config = dict(
    dataset='larger renderings of crowded toy scenes',
    norm_position='pre',
    head_dim=32,
    fused_qkv=False,
    init='kaiming_normal',
    beta2=0.95,
    magnitude_pruning=0.3,
    epochs=22.5,
)
Rows from block 5, named by matrix and row number. Rows with one number belong to one neuron. Each number is 500 + 25 x the weight over its row's rms, rounded and kept within 0 to 999. All counts start at 0. Numbers have three digits each. After the name is the row's rms in percent of the matrix's.
# fc1: MLP up (model.blocks.5.mlp.fc1.weight, 384x96), inputs 0-95
# fc2: MLP down (model.blocks.5.mlp.fc2.weight, 96x384, transposed), outputs 0-95
fc1.182 107:528513510449413500516500538509492500532509490476500475500483470520538488500544520500500521497500506500464510482500477500500497514509459457559500505578500521500525501511500529500517492500500487488462500455512508476477500523475470478461546500464500520500469536468473495483500480524505476543
fc1.183 100:500500500468496497500500483474409500481500500500450491444500500469500500511500499500500548542500500482479500510534512517500500500500510531500524500497516449557500500489540460491518561511512413472500500500500525519517515500520500493480509486500500500509510499500451493533502444503500458528
fc1.184 097:541471449465551524420545504500500495500488530540466513511500500460500500486533489489496541545458517500558500523500500460527500468501467473499445500516522527483510493521520525500472480497491500493480553462502500516528547496480525500488512497473494506487500500491483500503500505500527484475
fc1.185 095:500500500478453483533535500500514504500517563476492485460463500496478500481478525535500490528500519521500483461539525500500550503467500501500493523500454555533500488507525518496500503500504481481500500500500500476498509545432459500516473500487518559431498501470500453524499532500521505461
fc1.186 112:500467512470449446504511530500510480558483534481500495500453433500510538472500510534540464514490455500493500515506503477480489500500480500500458575534502528500531500500559514471510500500519482475492486484510530480488500544500470489500516500448490500486480543510485507492500517500509471500
fc1.187 095:545500466517500500483500487500476500500500493495470500500547480500500500514536488500500469522500533500478481483526500507459463459542500500564500495522531492449481547564494516500476499504500495500503500474519493523521500502500544511500500500489405483500500491473451500492517476500500437544
fc1.188 107:492480491459486482476500505540458526531497500519494500503500545506538459439510507486566508500462500500500505500517474514509500498502459498497505530500490494522500532528526519459468504518533457475500488500512500466560514546500463535500497485453499539484479504477485446549521501532495504500
fc1.189 106:504500484471524438490481540508471500528506500500487500500511500500524532479565511500543500500500500488500563508480465444500545500546500478501467545532527500500497500527491500481477507498487502500530499500500512492566517514479500504495523500490480517491500500516414464493514473521530504448
fc1.190 105:503495511500500466491500500500518520524477514559485490500484493500507515444500535555499496500500500491494500554534470500500575477460500469540429508505500497500527532468552500436513485497500496461500473500500500477507500513500517501483500549453493491500486491498447500497531475515500500470
fc1.191 102:500500520527506496500456484514519544477475566500478518500483486500469485452502501500500465554532469527521521547489500500475500492500454452499525500499462500500507499513500500514460529489500500500458466500522541494512533542500500553507500500518510500479500482466500429536531452511482506500
fc1.192 104:500497503475500458500510557562449537499502492500494500500456476500500500500470485523528472500498482519500544481569460501497504495513476520500489500546500500537478500500517500500464524518516462477506557515500499482500535515486500572474500486487438510488500500500444472489496514507528486500
fc1.193 090:500485397497523500500496500500500552500506500553500500532508502513542481526500529528504461494472507500535500509500512487498503538527500483490541504556500491500500500481515507500519475504465523479500500453483442466470516457507433481495500518525517501520492519477500500447500500500535506517
fc1.194 094:500529500523535463476507522500494500500461502487533500530554500420449451500516500533533500500500500498476500500525484477502500476476491551481495499484542500500452500507489460500516472529500472497500500506542518520501500489469474500528519500446476542473513458449500457500486526500503472500
fc1.195 097:500466480500495500463512500518500528517446500502479500474533506451500500460503528485536500511514498500537523518521500438537498500500500471500507500510500500496500470500500532471482472558500484484500500488527500453564523526500452545536489500507461552444467513529500489523500497543512500529
fc1.196 103:534520495470500505464520500500486495522500500500466500534471486500500537464500564536503519471495491509453537561496500499500500500500503523480472500500489464500521492550530465419527500524500501500512554500532540505501500500512532460470464514463503492500482494517520500500570520495500488500
fc1.197 100:516500475463518500531484500502500499500500465485486465500500479503500516537490494500520500457500435500500469528500514500500496486530509475543500548537581508495500518551539520500500452552500436500541489490546494500500495528506497500521500500500447534496480508502447500477531481499500518480
fc1.198 102:500451493500523464485447500494465482486453531490500423459500517473548500500510520534500500528500500466500554542530463534502500467466500535495497500517500444504521500493500495518500500535519500500441508540500496466514500500488511509502500502481527500494505503500500517509560442500500500500
fc1.199 100:511500478500509479477500544516492500543488491549470500458481500480500500491537548500493487489541560465500500536500500456478500500500475453502500507508502497500527488508545517445500461525480491420476481500500529500522500539497464536500506500476486512481478493517471478500557500500546476503
fc1.200 093:538500438500500500500500500500503524509476517531500498433533513466500488501500482550463500500456500478500492474548487500526497454460491526480508501494530500547478534500500497500526510500457485522498570494515500500536500537465500500500500500472520572507504469500457500550500500492500508473
fc1.201 104:496452496458442523442490490500438500529500480548489523493500500484465500537489516500532528503478500497512508541500496500500462500500443513500500500500566500536462500482500500518466548549495500495500544500500461500489500531480454468521509500493500537530512519523474500494500513500493463502
fc1.202 112:500500477514500484500451512547471500544491485528419500500500499499507452459512528500529500500500497500500500516500479473500536484500476470506500500531520479500505500520500518494500542500534488493503500500541510500533525500431447542513500517500489546471485521493425500524537493520551500512
fc1.203 101:500509488470500500451521500505487495500477500545453500503500519481500477500515525490477529524500566442537534539551490489508500499500473475512448518505519500512500468500520522494476445539549457489461500500500500478509519480504476504484500495509491553500500500527453500500524448466541500492
fc1.204 092:489506514526537480500518500500501519545454500500500500500489500470494494500500508491500484500458548455472485500500485454500500465500510450500468500550530492545475511500510500501494500500524498500455500471500501500577493500493516500542500541500456510500477448494520500562500506583516499491
fc1.205 093:471539485457500496500500543500500500500514500475489480500475472511500526504496520519562487500536467500470529513500509457450500500549491539492500500547462500500530470567532496477527528497508445505519477492541520523500530485461500500444492459491513500480476500504491505500500500490553490469
fc1.206 095:506503510500513481465450500500500475480453500460506555499510491443478500470528485509500475499526500524500500538500524487499502500555516522521500550479477500500534500536532497511466489500518500496476494475533525501566500500452548503514491503455472468457444522500465500500499523502493500460
fc1.207 096:515500468484531506481489495470435500479510543480505480411504500498555485506500500500514520540500491484479504503551479520500476500500512498507524526528508455544521524500502518478475538539493484478500498500498500491515502500500517488544537516486500525500514486557500509526536457476479526558
fc1.208 112:500500499491488476500500506554500500491500527500480431466493500476538522475460500485571500500552508500500500455500500519474500500500536490498529477515505485510500553490513493435482508522484465448500512549542522500500500500451494500537500500500500500463500567527523475500507500500500500467
fc1.209 101:500484468500458475511535545500489505531484488500490500474480500482516494497522526519500495560500500491501500501517530429498500500507456456535491503546487485508533489518542529451463470484515474444500493467516525481497500500488475545552500487450500523500474544509501481500491500516537464499
fc1.210 092:475500462449500502442525500536500500517500471500538560528500557506456500500488487476551500502491460500500555498472500500500500500506500493469480537500501500485543500576526519512522515516521465500500500509500498493528523460500503516484485500500500542453503517506479494537494536478530461489
fc1.211 098:485486480523500486500421521507500500501486524557449500461510500453500484500504542500500500500515492500516500500503520500515591500500475467500500523521515469492500500553512519500491462537563500473500500508493500462577514500500491504500509500495477481470487504513479500500513478542500500457
fc1.212 097:537483469500561500469509500500502504503500494561500500500492500489500488514508500500500511500483500464482519517500508500483537478509472500500501518539500471472526550459560500457431447500500500506500487500475505480581518500500505487535500526456485484507474465500477514500528498546500551512
fc1.213 110:508503500482516509510487509500481507494507498529500487500500474500516457512484547500496534515500445500500492539521500526541506510526432525538512488495500478500526496474570489417500501496499477481500494492484470509500500573499503500429520500500493521501426504471471485477500498500504500500
fc2.182 121:500500500469484500500500462566500535500552525500458526512500508500500462481489488500470503502450500468500510514562499515484546436500472509524551506500500495516499497541443539504455500473508500462514496500495501493524487500515500495524500463497500480540523479465500481508505475523473533551
fc2.183 088:492508500509567502480500586492548506482558467513500500510500475500494509500500479487500500476500500530479509500500506449510489549447543492500500500504463496500500500526529500536545479478500473545500467500477500494500485512500500534519500535500494500539498453495510500530423500500512465500
fc2.184 091:500470482553500500455460500536436500500480505477500501500475524500500465500499502500500546500411526467510525513500500500470517487500500468500500502490505500501532500520519525546500533448520482500471490500505526478500539480461500532500500495447500523472503530528500500543546488500500479547
fc2.185 084:496500500501500484470461463563500529541506500549500573500500500500472500500465460486500519500505475500500500529500500470500521500500449473524503500500542432470500500475500500480509565500528483518470500510495499477500500467557501487500500500517500457532519507435501500500500512462506500535
fc2.186 106:500525484544542517500500500463500500500537547530436500532503508474537500500500487500472478523500500517430457506515500469475510500534471502500500525500500454442500515500540543427500490500496478462522504481500517508510505530520500500512463484492502500530500503443500477488500468534500500519
fc2.187 098:460500543523520468500506513508496479518551504445462500564500499500480522500512472507527490507500495500514556500491416500490478511450528475483540484483496500519528500460503500472500520478494503500524498500430531521500489463528500525528493520500500539503511535532532477500500500500514492531
fc2.188 074:501534500480454463502490534510500500500498535500500500486500500483485472520468500542521500480551500514500500489441469500511500463451486515524500506563500500500500499500505500485481510517531456447500500516552500500500493538458463528461506529500463500462486500503443456481500500552543493503
fc2.189 087:500500497500497456494500566502462497500465500462497500517436500500485478489500498503546493500480500512484561464485490500515490500451518500523493479500500413507551500491467500500544523511493528500500500521492503500495487500500515546538500491480500535445560500500494492482500500535500550505
fc2.190 120:523500447500526503444495483476431500496500482531500524497501483485559516503496516500500482489500464500492428485462500500500461506500502535488536503500500500499531501471516545479522508558500500495510508448521485503507553571494500543507500461483495500481489500522503500498545491466499498500
fc2.191 105:472481478559543479535521544509502562538491501512500447500488500465505500516500473500500469524500506495488496500380474478500487484514538507420500500500496500500500507500500500500500481484514483504501515566492500517476500500485536489489510500496507515514500501549519493520493488500488504500
fc2.192 091:495469460500472500496500500500500500500489504468500471523512564518548500500491500500481505496470500500512534500453490500500500451467503500516535471500535555469500500429470500492471500500500500501430522500500481466564549472508456449500500533502500500500494480500500500500547473532500500500
fc2.193 092:500535500444498500522500525474513496498492479500521500470470535501500508496471500506481495500487500495478491482515500522547475508470509478473442519500505515500510500534551500529537491462452484548463499521555512526546500525457539458483474487500500531524509500535476507539500547504500478449
fc2.194 084:539478500496489477528461500572550500514523539500500500470477568469500500500493500478500530500503500500494470484465488474537500448455502472500500500543489500477501505500488500500532545466500500457500452544502484497500536500485529500476533502535511460522543511500500476500500468523500541500
fc2.195 096:472500500469504531500500480551500488497500540513467533477500513500500438500448500495500540500513499500455500508531500524538500500473461489504532526531500470473503508508495550476554500500527504435500500491494524487540503475474500460500500500453550500487498545465522490510548510529496472500
fc2.196 106:505500500511500520526469513559482500531540466487537516498500528500500480541489477475488536474500500488595443494453490500488500484465480500500541492452518500515486536452487500531479500523531470492456535532539495487510520500534504500500483476487500500497500454500509484503483500461500512500
fc2.197 101:511463478500446492500513512536461567534463482523485500504529500483500506500474505500453500515505500500484585457500467494494521463520513568500494456527494481492485552500519500478500492485500439500490501532500475500506500500488500500472532517491500491489500500506452514500503500530522548473
fc2.198 100:500500517536568472474500529498500489467500500500510481519461468483509475454564515500483497501478547500500527477500500504481512488511508500485479471500500491481528544475516476464527500501500547420500467571468500484500500438500502487477500483508534500537492505493522500501500500534527500497
fc2.199 117:500471543500484452483476505546506480502535500474468503491527517509480488500499498500522533480500503515491556511486500500520500500454533543536552432500500453500500500500476501510500568500500534485512468500445456479485500452500500500504534490561489498500534500500500538498500483500500500530
fc2.200 080:473526536500517500525500463513515500472548529500500500498507462500500519500523500530495547513496500416526486500455500554501500500500500500506496468464453497466480472500500500463525491500478500500500500489487504496500531473500514481465500500513537500502568450484500526500587479500500500538
fc2.201 102:505532534470490424489500497481500500500537503500497504500500500500524493524497500500567469457502465500510524500488485469483470518525588500471474513512500500538514463500500534457500483467455462487514435500512500555533457530494502500493507519516498500512500526484500479500496517479500485500
fc2.202 066:491500500518477483505500525495500500500443546529466468475477500490500490493452554500500529503500527541440435500442500500539500499532491536551500500500500500477510537500547500520491500500500488500527434500528500500512508505500514500500547457507465509520500532497459500500500539523518500500
fc2.203 114:500500502539500519469494472568484496500500512485456485500500522499500514486524500500518500515439500500500544557523473522452553469500501518563500502526456496500500500525500470510478500433500522499522474500497479496502500440498541516500502502462500516500500503500500500538534449519489494541
fc2.204 087:521500501512469555554500499500500500499528435545500498464500500514476500535500489500500488545512500500447458462454500502493475500528500491562500528500511500500510525500491496478442514534500462500432507489500500446500500510514470522530477493508467500500500505500504486551486500458500526484
fc2.205 097:508508533534482500506530488536524523486512500536500503480478500481504474475494500478522500529500471485500487543478455537434543509496460510531542513466480526500509538500480457500453500522530500476472522500515514471500472491500471496508500501530500500471504489475484500500461537463447566534
fc2.206 094:510453471508486477500500500500555516500500499553469508500500453507500500514513500494499500464477500507513500500503493522486523500486513527526494500486500542542441500533511494500458476483500500530545500500542488500500500524524430502468515500542456464564477500444478485503517475481542531515
fc2.207 082:528523491500532498524500500533513500445520500496536478521523525493484549438489526570500500483529502500479502518500528487499478500443512505506476472500500454500500500500572496500532517500478476481534502500451500488495477507484497500500500544484487555558472513500500468500500492545534500496
fc2.208 113:553430529471490500500500496532477500491500516500493483450500500482474528530500551546500500500466500452479561513535500482506546448509492500564500500499537516500481531504503496500441500463500490459534500468500500482533472500518516500500500500477500494541515500483500500520496496500537529500
fc2.209 118:467488565458500506479488531521542455500500574479476500494494529532451469485500500478525529500500515533469553500500479500500524511437525535527501450519497500500507516500485465535500525466493516501500448509500500500500507457491528534512540511500511492500496527524506500511500462519495480500
fc2.210 087:486496471555540511508529528538500500487500500479434507500500501468515500456510432448470483500500552545500463500495500447466500500500521500506494500500500488468458566485472500500539554503500495500472500500519519485503500471478520500500518489530500477500500500476515516506450500500502543500
fc2.211 096:528401500500500500483497500500500500530500534496500517500490478476500499453468500498500508472515462518482515559532455500500558484478515489500515500505503500500540518481492532500500487497518500467500500500500500435584523504499500498500490500500500500507500518500488479500548465575506500475
fc2.212 105:512500524486564500525496471500500472500500558500445512500501500500497522500476515477468512473518480529461397535531500532496504545520480500480500511510502450511508511500551525492497478500500461477500485479500519500500500539461491477490457524493525494511455510500490485502500517482486510452
fc2.213 116:500457474500488510508460500532522500520500500500480532515500500500512527515476484479475520491506461585522472428488532500505500520500517500484538483491500500564463522477457527534500500500500500553457500500469485506484524529500500500518525469519500466508483500540507533500481514438493500475